A small image classifier, trained from scratch: 24-pixel images, 30.1 epochs.
Rows from expert 0 of block 3, named by matrix and row number. Rows with one number belong to one neuron. Each number is 128 + 24 x the weight over its row's rms, rounded and kept within 0 to 255. All counts start at 0. Numbers have three digits each. After the name is the row's rms in percent of the matrix's.
# up: expert up (model.blocks.3.mlp.up, 32x64x256), inputs 172-255
# down: expert down (model.blocks.3.mlp.down, 32x256x64, transposed), outputs 172-255
up.0 103:132111158124136130138154155123132148171120159144159138111115106119074094104104123152128203149127121162133134124132119160131111141104106151117130106116110150164094077128133122185154139136113122145150141138092118198096140116130152118110139131145104178122
down.0 106:138095100135184135155107131094125108123147107115098111148111143099176096074132068091145117114140128081095132141119122116141099171166146131101134150128109141108134123136134132134100105117141124161137086099147125142157138130131159115179135106143125120137
up.1 089:150150136100121115132072138109176169159142118132120167096155117119120127110138133162144108165124144109089131168128118158116127184153148117104129126137095135140127115125112127138156150136085132120148100140145165117123117167124140105143117124097159141100
down.1 079:114093100084124088144128094140132125157117097189124133142089115101133127141135121119099138150092089121113132166137139084120111172108074109128144133165112158126108106092127110137133130120162121158131146134087141130121170137110116119100109105136134098180
up.2 080:128135129137120141125108138126074144170135147149170108114102101160093149156167122146128122090130131121148152143141074152153141107134148109153106086131165117150174126177105148167124131142108104135125093144159086153100087112129147125126110139116118165115
down.2 089:124139119121138104112126139121119111122158089066137183163081112110188112135134129131123119134146134100131139118116150118103079163129131157125155116121114134122121136089126109117173111123142134156103137114141127097142161154094124089150147123115137141113
up.3 095:125146149099152119128129150131133148148107162126102128135116122118117130107090110123150121162104125123109119125126148122122106149139120127119151159124073140130128139108147120145134150108100114109129174130124137095150121136130136184114145148151126145129
down.3 096:145103138105143103142101141152142124122122109140093170154105099123131127150167103144091095126090117127119143145137147107097083158112111124135169117127135134134148158091109086114094163117116114145124100088110153088145155166105102113153119144124175122159
up.4 102:114115171153113130131166169125143160159144157129115141113122111105086122122111112163156167154125148149157112134126153134113108118096099129124124110124110189156109102149133126180141158148095148119181168164100132164119144114123097154137144132127095189135
down.4 103:145108109123152127114099174119140101121141154142103105169133118129111117085161101105113115108110102120101150127092162123122104155124161116116136127110138129097125135132103101138086125096142112132095076127142155125166145140135137092185114121136129117126
up.5 097:150102177100073132143163165124156105115103067100123099138127156118139138148120147096115125151122134148145129170108142153106131173154156112133135100107123122124125118108104091100130134175120121139092154114140139083137150144138151087113094118125169128134
down.5 112:163121141145137112147120115138159151103133090115133137161099112105163133153106159099134087144155137134122156148136127126099111090145161160142155136106095129104110132120094121072135111136106137152104111096154145080160154167094104093140123133109163129096
up.6 079:160124119164152158181140148137133176108127159126167164154166187169128142130181120127142135098131116096104140130176090128105162131148148142127139159141132112142135123164111137128134071103158099142119082110153129147138119131138167144152149139125157160155
down.6 072:126120122117164108135139139130116143117157088073150186157152142099167117132128179120114111106120107093128124108143130084100112170141129160074142139118098088126126123106141125088149128120155131144097139131172122128126168166078156116126149111116148123111
up.7 089:147105144138127111132143163188140161154154088122097152105134150149122159119144150172140141115121145077141156121120157118129194112112157091156134113155174137144143131140137152118145128141137110135106097156150124097142122136153128161147153088154139138131
down.7 094:128116137127131124111099118119117158096159077072145196148095099116150120139121195116147099111122151154100127122159120120096110119138129156113158124130108099133109130110130087087138146141106152185134135138128155105123143197087104107154124143127140138109
up.8 116:160117094139120082138107125145142123131097140196118117124102139132105145172116131120088111117088116186105127097133144149109125087117137103122157145135126112155118120112145101146092119156145106127147071159145167096138124147134141138123122094165193101145
down.8 117:165076114097192111074149090143104124137113135158127101146094116118166163155074147088085114107143123132142125137134114115116113081159119129136128167162136112123146174099152131110103126123164100133159108082128129132153129090112149128158134138122164127110
up.9 104:132149099174101175115111149127145088112099086108130095105126139110139114124119138090131127136151104141103101143099111100147146153155149110118108097107111110099092109115098143121112118115143120127104141127130122135151166144118135105178119109137126146131
down.9 097:124137137136118134137111108138141147139100141155135084097157183120097131154136148133130144139146143142143144111155079127156161121118141125172095123121147123132127125149121160164118146128111123113139117169122098149123120112162141174103117130118130098105
up.10 102:096126153113120119120162117138154123107157118108122168102148128112137128091138145112126108123148092118117159144083142094117160121081096112139085149153125150134153122152150160122124110111108153137079129139113137105152173133110075141133153139123113122113
down.10 098:146154132119142123151103184132131127104131096122118130137101123095127145129177144132116141142157156097147165103130149100118102156106148139182120100101138120074162164124078112092137091074089147116062133154138108136170131178118123129129106154107129129083
up.11 088:125126144128131138143127139115170164111135101111118131091182132123127119097103121116148102119188153139125139192113099185154121121169142166115108152147118119123176177155083133144124145152071131132137100137138115153144124123144114144146119147112127123080
down.11 080:150120130103128114126120169107143145133121125144141142160128139081104130132139145110109136129111090153092114131127153092103135160121115128110166145114134106104093116121129088117124119112148119119087137181123167120127164173136133126124100106156125140129
up.12 090:125128172088108154113131078104141167113122137150159109086153115156091093109126132116157146147135086171147163135143109151152116097109124181101142140115100115135103093128130102185158160176107128145173112097151162136106134157161141103111126142154120141160
down.12 091:160123146183166119125131178082120152109131119095129146191128155082184140087121153128114106108145153100116129084126132128088116139160148152119124121090118112130125129152138112073122104115136135143115111130179139109140124160098154099182132137156138184087
up.13 101:137144135145115143138152161123107120163118107116146160094165121136127114101147123123130143118145102089174140157098108126146114144131139161158080135154141134131136099168074134164149132124124133124063089089154130137112088174157132142102114120175093157171
down.13 093:130127107078170147126113098120103121134114146127109125138089134130177164164151094123104129142153147076152157111149118135110120148131165148170123143103108141102132138108132151134179098118152104122093126121125139116180160128140134119152144136130138082117
up.14 112:120124138117134109139160138130137102132155134077108169137130119111130139128160143167106139109110107087126121095096165047078160131079125080123108153104138163131154113114168140112139118103186132140069105140123125093149196152109104126139163119164167142151
down.14 118:115155134125138113158134162159111143093152136117126141140103089142127161140169121141119124134154145129135165101171111130094113130095132164143089132102132119074155152144122095098150116061085155136089139117133118139174117137100140120105108178089128124096
up.15 095:108113169157114119118179164129158167167161162107140151126112110103087125118130125158153174168108121140150111130130147134119125147088102140110127122137116166155100066147125133191156169122125131131152184144106134159099160109139128150141144137147112190139
down.15 095:126099110143177123134119139091125111115158155142100105134129126129154097077151061099130120116122109101100167134114145132140109166141146123119116136115119139091114127133110123140086119094123131129136076115139145131176150130117140094183142124123133117138
up.16 092:126119176083089128145172118086134121115091094129114126115121150155119137141150123139107128165122113146153171152120132167135128139111149114136131139131164134141151111111087112122146131144117110141117125120129118066106160135156123084118125119120168099118
down.16 109:156109124109127110146128130118138136108140061083163164165104127078157145169114179124116114154125150126133135142141140101104107132150153134129166096105125109123106129107112110050170135127141131148087158123148155099165151164096113073128118125115157130092
up.17 092:139133145115131118128108129124111143116084125151108141130115140143152129105132141083119105087148117131117182150111127141127156134134110138165122169196130088147202120144168138106098128154120148158100092151139132115092102146118095196109096142135113153116
down.17 088:100142144110101138138090131148142118114159063083140177136125117098117122166161167176112111146133128097162133105110159075094084172122109139139152085097119130106133129107134157085156107131119159115097161150115142122150145168074115150122171131100132175109
up.18 100:123148121117128141186145123103150135115156128080119119094156166131143143153185116173131143157137147100128156112139117101106163123113151099140126131122105167125123113096140153127174078107158113149106087144159123111114192130130129090169147116109158130113
down.18 099:094153115110134132156121102109108151123125138123126127128176110125106121159140112153128158133117123122134123109182110098141126149097130091122088134101131157107113114144153122167157143102114148157104169147083143148152139129106148101102120132160109114161
up.19 100:134119125143128147157113144110103130064124082127093117122142142130166131130108104107145113124173148142152133148137081162124139115181132167142099140119148082108170182175076142121120124123145156126110108100146128151183115124127124167155134134101097123125
down.19 095:140123144112094131113124154124145123107105169128157122158154136144082131140137132120110121110101122175131111119109161142094136133113126127085181135132149092132145141114127079118122133124149116110106164161100143117095125139142096110112089146143127114120
up.20 114:148119071139116124115132082123134099182082111168142108139125122144083091132117115127107168139109098132129113131119131110149149082107084106112186116132123119159074116100127148135124128160135121150131144129112098151078130117133146102098104107149123106149
down.20 111:150113126182134123106162160108114135140113147162142089117174147171126126069084077082139133104156131116109116158110121185153161088171136127111091156155143133145145126166120137128102101145141119102148103105138139147121081092147148143156129134167108137116
up.21 106:109116145136112131141174129135111141171148138142137120125109125138100130164123123161150194168124099142161109113134127143127113132081103117111139135135123175154093075146118139191154153139130127143171150151116142169093157109137114137135165123130103158144
down.21 110:118116106125158138123132138106110092125137154141094088166145134130156116073143067095133131121144117093103135123085141150156105156134158104134103158112137153095138132139126126154096088086140113142118098102107135130181150121132140103177115109147119108150
up.22 090:165146131137150114118117170154148152131123151124120126089163142115133106107086114114105119139149147134104129127119156129132121175118154146128143143130068139108121140072092112121131142128100113119142095134137152108163108151121140115153097134144167164111
down.22 088:124072105085125115127084094125119124109127113181150137115111100136117123151134134138126125130098072152085139152172114108126151135112118122091155155143116108128102124099131098136113162130156117115171134115114186126120160141106124139118118133118147085154
up.23 094:158122090121142134082136137145118122146104124152156137078059118137154114104114101116122172152140148136116114135131128136150131146149144134111117124137097110116055134091088127111184131102139123145124082118133129153156129126093162077139102120134144170134
down.23 099:116101093110155125143106111109115135136119125153151097100170152141118108137126104105135148104115093165107097136134091142146157129133130118104128180154117135156138096124148123156130149168147117121179130131096129155099142103145134149126115150160105084172
up.24 101:179091179136128118147137189119137146103135139134089146149117109159171168137149148139103121120077123105103122119143105113085156156118147134146167113113142109161147178133159092147157118147164084156134143106151152109149149152148166142132137102128165132148
down.24 094:136117111142129152129108137114119137077130071106136185172117121112139127137113186112150107102143167150100098119139126097117105144148165117138125131076100109117155125149103099109156104133113152155097143182118142118159145174098096106160128131145115125117
up.25 111:146126083132123164095107100140127103152098095124173112161123121111101102122121134128127161109138097130120094127097132113140164128152160108088133078100111134113078127107127149114107136126163119137125163127128112165146140103133172059144111128140089143111
down.25 107:143146152158113122147121126099135193146109148161124102101162176148098137091112131113132140114138137137127152121134092171136156108132150141147091142138152115147147120182137142141107116136084120141141101126155104134099087119161147157120090145152121127115
up.26 110:143137101133132150127091118094144128165118125160152115110103134091099076150150121155162182162123145127118111124159116142155111155125111136136164121120128151169097108116089156107122125164093141158181136167099118169076131116110142108111093116132087136123
down.26 120:150077089120154154153102138102104079139121114148113108131128146133122097089100111104148141111127106125093113172130108118149120149175155109120140147155131103154158126119137119150143126157192111103130126134130166178111115139147158127171122105158109099138
up.27 104:133126143114126131112143145128131175138134107130134119077139126132135118104062102103149121138177141142103122160113136166128120140160133150101125133115080118106104148112106134115151135132084143121165126141130140133149121107111130140140140120109148169103
down.27 109:124098107093121113154089143120142124139124135176140132118141132126094114125145107124122147133079074176068132146136146101125145139111112120130177148145118120140113118098116093169105161144150118116124134162093175144110145152138119121127095126154117099155
up.28 104:137166126135131128121127124111120139144156100126147146079127113099132094119134116155144138151169148113171137174130096162142100145157138159133100108155140127094135168135078116096170147127114153136123080114140093164137118112129131147133089118113113135082
down.28 100:114107091122155133125129113117098106136105132129132117130108165115168117136117107083138135108110120109118079145145111143143118146152135115118130182128125107130169119113151118156118120136187118127140153160135129165133120125120145130135130099154122081144
up.29 109:111114131153110128151167150130122119155126133098109138113120118126101134142132116168146175145102127143166118121124135128111154100074099103129128117150166154155115105147155123164142148142151136143109139157106119143095147139120093172128163119139116145159
down.29 108:150129113141165133093150185137123116120120179133110096152171126151133149093154094107098117112137123101121127108095155136129127152130171108108088136106138142084127144150112127135101122085125119130120102124144129130187150093132156108170117137136118130126
up.30 101:093125169146092137143172141131147132139138152110097150138119116123102139109138165157132163157131108116158119130131149097121145118086094138120113152112177165144117087163157142172158144102167129159110168128112120130123148137137114154111131155170110185147
down.30 099:148106127159180110130137138133132137108157149132127103119125099130154119097141084097112094123152138094130148140138148141116091143126150142120093129119127135069125139143101111111093121078109153147150101107165126128177124136097156089149129151111153139108
up.31 108:125090170064121122153160125102114127158146091118107114112101144113146133134172138152107114153093147094122152158117137130113137153121112111142142116114163149132155109098131121091172146148153116145129149101137119068134158148148145117102108117135157089127
down.31 121:124134128098107113133111102136166128135162063106163166144080097075137130156144150148140116170123137133141169135124150103117095106117129118150167095094133138117085118111116123074120125118122151160092143106136131097145151180108105074103094121110141132098
up.32 085:119122190115124136157134104111095152106125151157106150119127110174112122111131108119170152158115063141127171133159088124132147130119111121130122181170159130141139110150153115171153093138170114158155098118145150106102174175138106175085128132169135162180
down.32 085:102120141125160131117142130105154129074172115070153182163126129112168125110132169115129119119143132112117132096144145111094090153118146141073162165094111130124097107128136117112146113111137135167117138121143151096142145142112135088139165140119150149104
up.33 099:142113152128145121149082086167111175162087132173092146127122140152144176112132128156108140105105131070135146140170101089119159129155113114146140135148139153147168134155141179102142128120148066160109079119153112131152131137134143163133163136103169151144
down.33 091:121120127130111136109082148151125101099145099100147165154082113104152087156155158098146105146122137146139097157102146116128076164122131141121134102122114126125163120110093107099135124142135159131116143161098158123131135175086069104142127131139126152158
up.34 102:127129123084176135147126070170119161125146136135156141087146110141149142118126155150131139107144114113117189133138100106132157049123130157131128128195101129157123119120158133140156140171106131162138057127157128144085160140121091121135152147126128129126
down.34 092:123141131138141150108124159119104121124158112092179168161146106104158098128147125138149124125132096130114114123123162123122120169133152130134103104100084166109111072143097091154157097136133157131099175171117166153166144151098121094145125126159082141132
up.35 104:131126126148128163141086123126140137124158057130121132088081145127169104112127090124165109150170149134115136165113087176141128139170145147132126083135125110108133155138083157087143118134108145125150105136143105139163126122120124122183135127106110150069
down.35 101:113129132118111117152116132120142143129118163159151125099169156124093118134138122120130157138096077163119100118157124103143151138113117102127133154148140121137114098129135111182111137127140124121144153178084132160096140139142129140105096115154114101150
up.36 096:125137120074086155141145144140142099110083117134139166112145133160154174112119112120136117136124107127122138161141102161128121127187144111142141153128127132121159167110098135114183139126127113170078078108155141110153134155160118150127164124115150097139
down.36 090:166118136131176087117152163122099134119105110091084174183131138093174165148123168132085118112134181069126106122152118105103077155162164133128129129118133117149160163110145114086145146120155092135079089099160119120121136149118148108152174128134167160117
up.37 101:105130156132092128113156087132141184136142107099142119100115120139097123125074157101148139125151103164121110131132116141111158101137107170090119142132109122144121096141104156174128170121099141145168148121124112150093180117122113139153203162107133179134
down.37 095:116152125150154117138111186099116109114176114102104146166126121097129111111178129126155144131155118167094132133109121096148125154128149138132117110107098132102105106152109089107125144091134166126095122148147139157159137177094109114166152110135103171117
up.38 103:124079159074108135120157104134101116162153071130110102088101115128116114123139125128119097166109137120133149187114157135130155147114084101151142112124141152132144126091098096094170153172111123142124137131119122073137116141133111115108104139124150132139
down.38 116:148104129130115109155091115145173118126135078115159153144081111107152135155122145105132103144117119141138151166121158132114107118140144141145181120118138127128097120108086132072108111145132123152101120111141157086146142173125106081111111112112161144098
up.39 105:118095127133124104145146109130096124143135132134125105141115134150104135174144146165119136144107094139137101128136132141114115125087118095124138141158157146175121093151143101179132147159130129146174108159119171122089137131115128136139148092147136116143
down.39 108:126119110115163138116176140128086119116112171172093096165138142152148142085133085086116138100157146100115124116096126148143118122133150100150082157114144145094155153148141128140108093092145105137105115102093133134189134100129133109151119123142131114128
up.40 109:098149144096111155155154114110080114153154113111108138135109134128134117150139108139154127161127098094169137107110144077117107103077116121152173189105149160121164139092146133128148114114154118148098115136114128084122155153118085143119160117175165133147
down.40 106:131149133125129138154140159139122121084134120100128149148105107113142171160150128148114126146154162108109144119185096127110111125139119151137121147073142082097156169136146093100142130073141139115108153090154157131164093131106147158084128158092126143100
up.41 096:120064112114213130095131135162110134121133111124121115107099091149156117079109107092107147099139167138127176172104127115149152085146139136118118114163101087134145200139132119107132124140125125129118134119127104155154148101122114106151125146123126116128
down.41 093:143124153151125111133119163124154185128126128137168129121149157140114131118141133107111105113105113153129137109109174142081136145098132142098152130117138118131139104144087093111115127147096126118126135161143151104097124151155123134125105155156116125102
up.42 094:135122158118113123171141177153124137109139134085117136097144145106150145131178134138134147117116131064138118121113124082092155183118166128150097140135116142141148064117137145133143109105163108123075104127150122103103150177122149104120128134150156167152
down.42 091:107132117098155134123147110145120120120137126104125123116093108135174144185153124135119139160151131112158148106167130123119106119107138136163121141087110166083120123130126137110162115102139155143101144097110138117189148119089135109132151152122135096135
up.43 098:114077127115171147106134125169118128108120090121105115111113110152183142108125118119107140107160163120142163160111104120136184081140145129126109135158135112125137187129136149083138133124152127144104100109147114148162169106121109108163160153102122125115
down.43 088:139153155146129134113128167126153172133124136138169129129160131141126151127155159128115114122114104164132123082120179142095140135088148120122144131125142123123136105148083089127117137141092130112126157161114159112108129138152105132122082155149107098112
up.44 106:117093142149107126142188138123116123161142125093127142131138126131114139163125141160134180162115093121162108128112129130096138150081089125113133142138137160147109070155130139192174177135153120138117163125113141148100156113138119157140172126147117160146
down.44 109:103135093123154153135151131105117101103142149141095104154147134126144114067158055099141137140151118097103148115087138134158111155122150114148092145108114166084113117159120132158114075072120141144114101113098122131171149114127132090151121118140102119155
up.45 114:115143146065128131152128120135135166083142128154093126100140155148153150086171117129174110151114138114086181129117094142133145109116127085123123118158141142138105136129115162136134107119116131132139113143157186063118170142162084111150124118095131065138
down.45 119:105164126083146117129134122108153128132147076117155151154139114057126160151146148157112143143165165088162157087136139091116107151097129130165136116094121164094111115136154162088158106088116151152069159119113085103162139127115144113059103142107109159114
up.46 109:163097121139161126149099106150143137155119099090164138127114123095124141142112133138120117091141177144122158179150121145096139111178128136144164109150110132172153141142135130102122109182117122151107080154158127146127104134133119112158130145110142158098
down.46 110:129111163123110158084100154150117111079148121072141180158124111151121107131115130132145111094117123123118083138122108129125097141173154166080151126104100115133110099141167088105145088144180147132144159154146175136144132142104156101138154123141107164148
up.47 103:126104122132129105159141115137123117156118133154117109157120123150108116164145136152109159167113100165130106104129128151122099115077100100121171147146145164165102101131148102178127139150134125154163130158109157132080151123134121131125139096141133117148
down.47 104:115123113121172130110166126128094121119140152145115072149136131145158133088123063069129129101168131093114127135091114160148117127137142114137079163121142138099151145149147128138108073085139117146131110093125118140183138085111154119153117121123124113125
up.48 106:156101100142140088151125129126122120139110139163119130132090141148108123170133132144106138135087103170118114099139138142105098111088115102127170151165128118168102116109145094159108128158163117143164110160124146114079115134120139140121121106157165105146
down.48 107:141099129106188117106181112121084121120128162154126070147123134130170157114097080072107133113170144102129131138124110152133125093153118139136097167159133127106164157120148129119120087090165108129137124081126112148165118076117156135143137143115139114109
up.49 083:113123123126133140145150105137093172116123140125127143115119135157092115148126093081131138118134136135172128144152094152114124142131127172126111134107196115148158119156121130153152156115151135138180094117143101132118106081112124123138122111139156178141
down.49 100:124114141116153141144138125139133104073158113077143174157079110123164138148131140142109107113152159114147128113149140093105092136127129173093140120097125117107115131113114112063164108110149144139129149105130131129148138134067124102122167150089151168105
up.50 110:153090138107153117142138131153096178132090131136103177120085131167146151112116125104133147103128163137119161138161097129111151095158134143164143172166137092159170146152121130135170139134134126127129064132157125135109103122129108170161147145102142150121
down.50 106:114125157122093134122097129159148102087150118068133166155115120134140103130165165129127100132127134104122120138108159123108079142112140142095177133117132118111118095119111101084151104121122138142110148120118156091135149172113107102141124118113150143127
up.51 107:117132116132119129147150111136111111164131121131144113133115113140103102161143125159149191163120106136163112101125121152135111127061087101123158138138145164149099078134140135179148134145146141148151144161098148163072148117128110135127149105141105127158
down.51 111:124130105142163143124151159120099112132123164144108085152159126145149130073148065103129125115148123097100130118100122147150123138147159108136082153111134149100152148151122128156106092098135112127112098110129122145177134098132153122173125121140109120141
up.52 084:117089148109136139135154099137142195111137150141150156097106109201082127141111132113133123121109089169132138138161109116107128096123109204131176142153088083165101120133124111173155122133131117173168116100134129130097113142141157114131165144133171181154
down.52 082:135134143153146116146161193118100150120151096050122148157169156117177131140141165127123114114133165099141094103126136109119094162138140135083128098095122112122140123133123095103142105136148137154095129139151106117121135149094138121166146116148136135098
up.53 105:117066116104185132106125129171098118117126125137085109117102101147171126097127105116113151093145159118135158155120130099145174073129143128132108128164127113135142189120141150090137125128158133134108113130138115152161169097117111098155136128115114110142
down.53 100:150140133153117127098120168124153174128124127131180122120150139157118150117133145113111108117121132151126138105113173160096154107098170114110160133115151110132131110149071104114114135149113127089127146162147166110107101130160108127135095149154114101085
up.54 096:136150126168131140111129154101110115122113126104147088112123138110100132133099127139105129125171152106147103114149131136139103153150157132129087163084138118098112117134090124098113079093136121126157124107139106129163102110104204152113122113116124157088
down.54 095:132103140120112144140119095134122104130110141196093092124116148155103120129127118124159135118109121142102120135149093147146143097138118126182136138138130120166146130132160130161105177154158118094166118123099148159113089122148127148136130136142121105176
up.55 100:147180111105071144140122125119102142129129091120144131073121147106119118145093111154175150160155117107144095130121119167121105177138124138117111127126128123105113109139081129138180139114108153129125107130124149135118115132119120144125109095121102143117
down.55 100:107093088081154136150125130146089080114109126161106107137117145126122120151130107106120154110131154135127109157157081118151122150139134123154120136110119111119171126118159134136145138118185125107128156152095123182148094105108151123118134127128107093177
up.56 097:123188124160119151138136152134112127107108105078135105092123152104173128126149102121148150137155140097171124121123107117169090154134177124140087127128135124095113116115090148139143145073118141151079108118129104123110113173111134105129121103138151116137
down.56 100:107135141105153148118118130128093103116108149122122079135153146140146144172152129137118138106143141110150087105165084117151146124124176092106112159088147131101153125121173146133144156123168122127146162143136112134153149093122154144134155140143132075156
up.57 096:127101162064125115157172127139103123173127096127122116110117151127122132138161124166110138164102147095148175149128127136126139141111118118156156126116157146144164103093119111100183141142133100136121128127126118065124135147168139105108122116146158082134
down.57 106:135125108092111133139112136135155106137141055083144182146069116080162149161152139154128115165125150121131151142131149074116106134129130117135168089104156134123112141112119123057135124123143131156080142101135148104149158163110114081119109121122145152088
up.58 097:117116118128158137106140088153152142146166075112154140094107124133163129126136121124125128147154117142136158140101118118139166087102138136109135083171112148116099145102125177083154135125116126143125082140146087121133193099122086085170171130110152138094
down.58 091:110154132145138128136133170115139170130136125129189140097174131112113132119147139119142163138122064167111114110143129088142179137100132125149095143125121136127100090155101106169139115125088149112130153188112157164121153143127126157125106132149091120134
up.59 099:112118160121124137125158141124139140160135168132160141120116104107076108113131138165151200148125113137152116131132131150152121130102091149110123105114115153159098062139140132186166157130127123136149163134099127184092135110150145142106140143150106187145
down.59 099:161100107155179125144109146102119124136135124132104106146139121122166097078123065087134104111128116100096145128111136135127098163161158129106117143118126131105133131140116117135078110115127121155133090106158134128179143147131164091192130126142139125136
up.60 099:116104171181097125149199167133127136148153141100110161150134126119119142149145145176132156169103110133164102129118151121093129144079095114111127146147151177154123086154122129185150158143168115146117142140122138140108176118137102159152171143149109165145
down.60 100:109127110142156132121146138117128110105167161131096091133124126122141105087150074100134134142138121103117153132101157152155103162098149105128103136115120153070102120151112133139100107054117149149128108129127142132187153118106136091157111104117117124145
up.61 096:126069124128183136108137154148112125137122099112098097088116100146153123097119109114109161111155177136156162193097124132146164086164145129129104111151121110135147197135124130098134131142137130142097128120122086169158156111117117112148125130118122133113
down.61 090:147125134133134118118123174119154168128117140140156120135163145148116140123141135105113113110101108169115133092111170149096145141102153131101153145124146123130127103145089088120120133149117114108118144174120163112098134139167120114130098151164110098121
up.62 098:117120157123123141128158124143135120113125076140095157120127147164128111111123104113129119155144079154165174146109127169127127104113148121187127173155130134137174139131134123128137121142129112121100088106131106100117140136141085135111154122129149141125
down.62 084:121135105109140162164147148134118115095145094096126154143135150115172160162134178098120147159140112134120107119140129124127117144130146134163137149099121107078112125137106111106164095081155117128108167152113174135169143149122108124136120137150141129129
up.63 104:174091140140117132110145127123149147129086106139108116111107125189143153139100152100119128125086130160119112149144117137098174120170124147111185116126128080178124160131117120156150165174127097155123140116155139134113122152128174137138150126134154133160
down.63 098:122142154174125133128121186128121117074151091091126191178151117119116132128124161121161127087138164158101077121131109114137112143146152137120140120088105137129128112155108079112145117129124150165086140172121103132141123191108089104135136127140105169120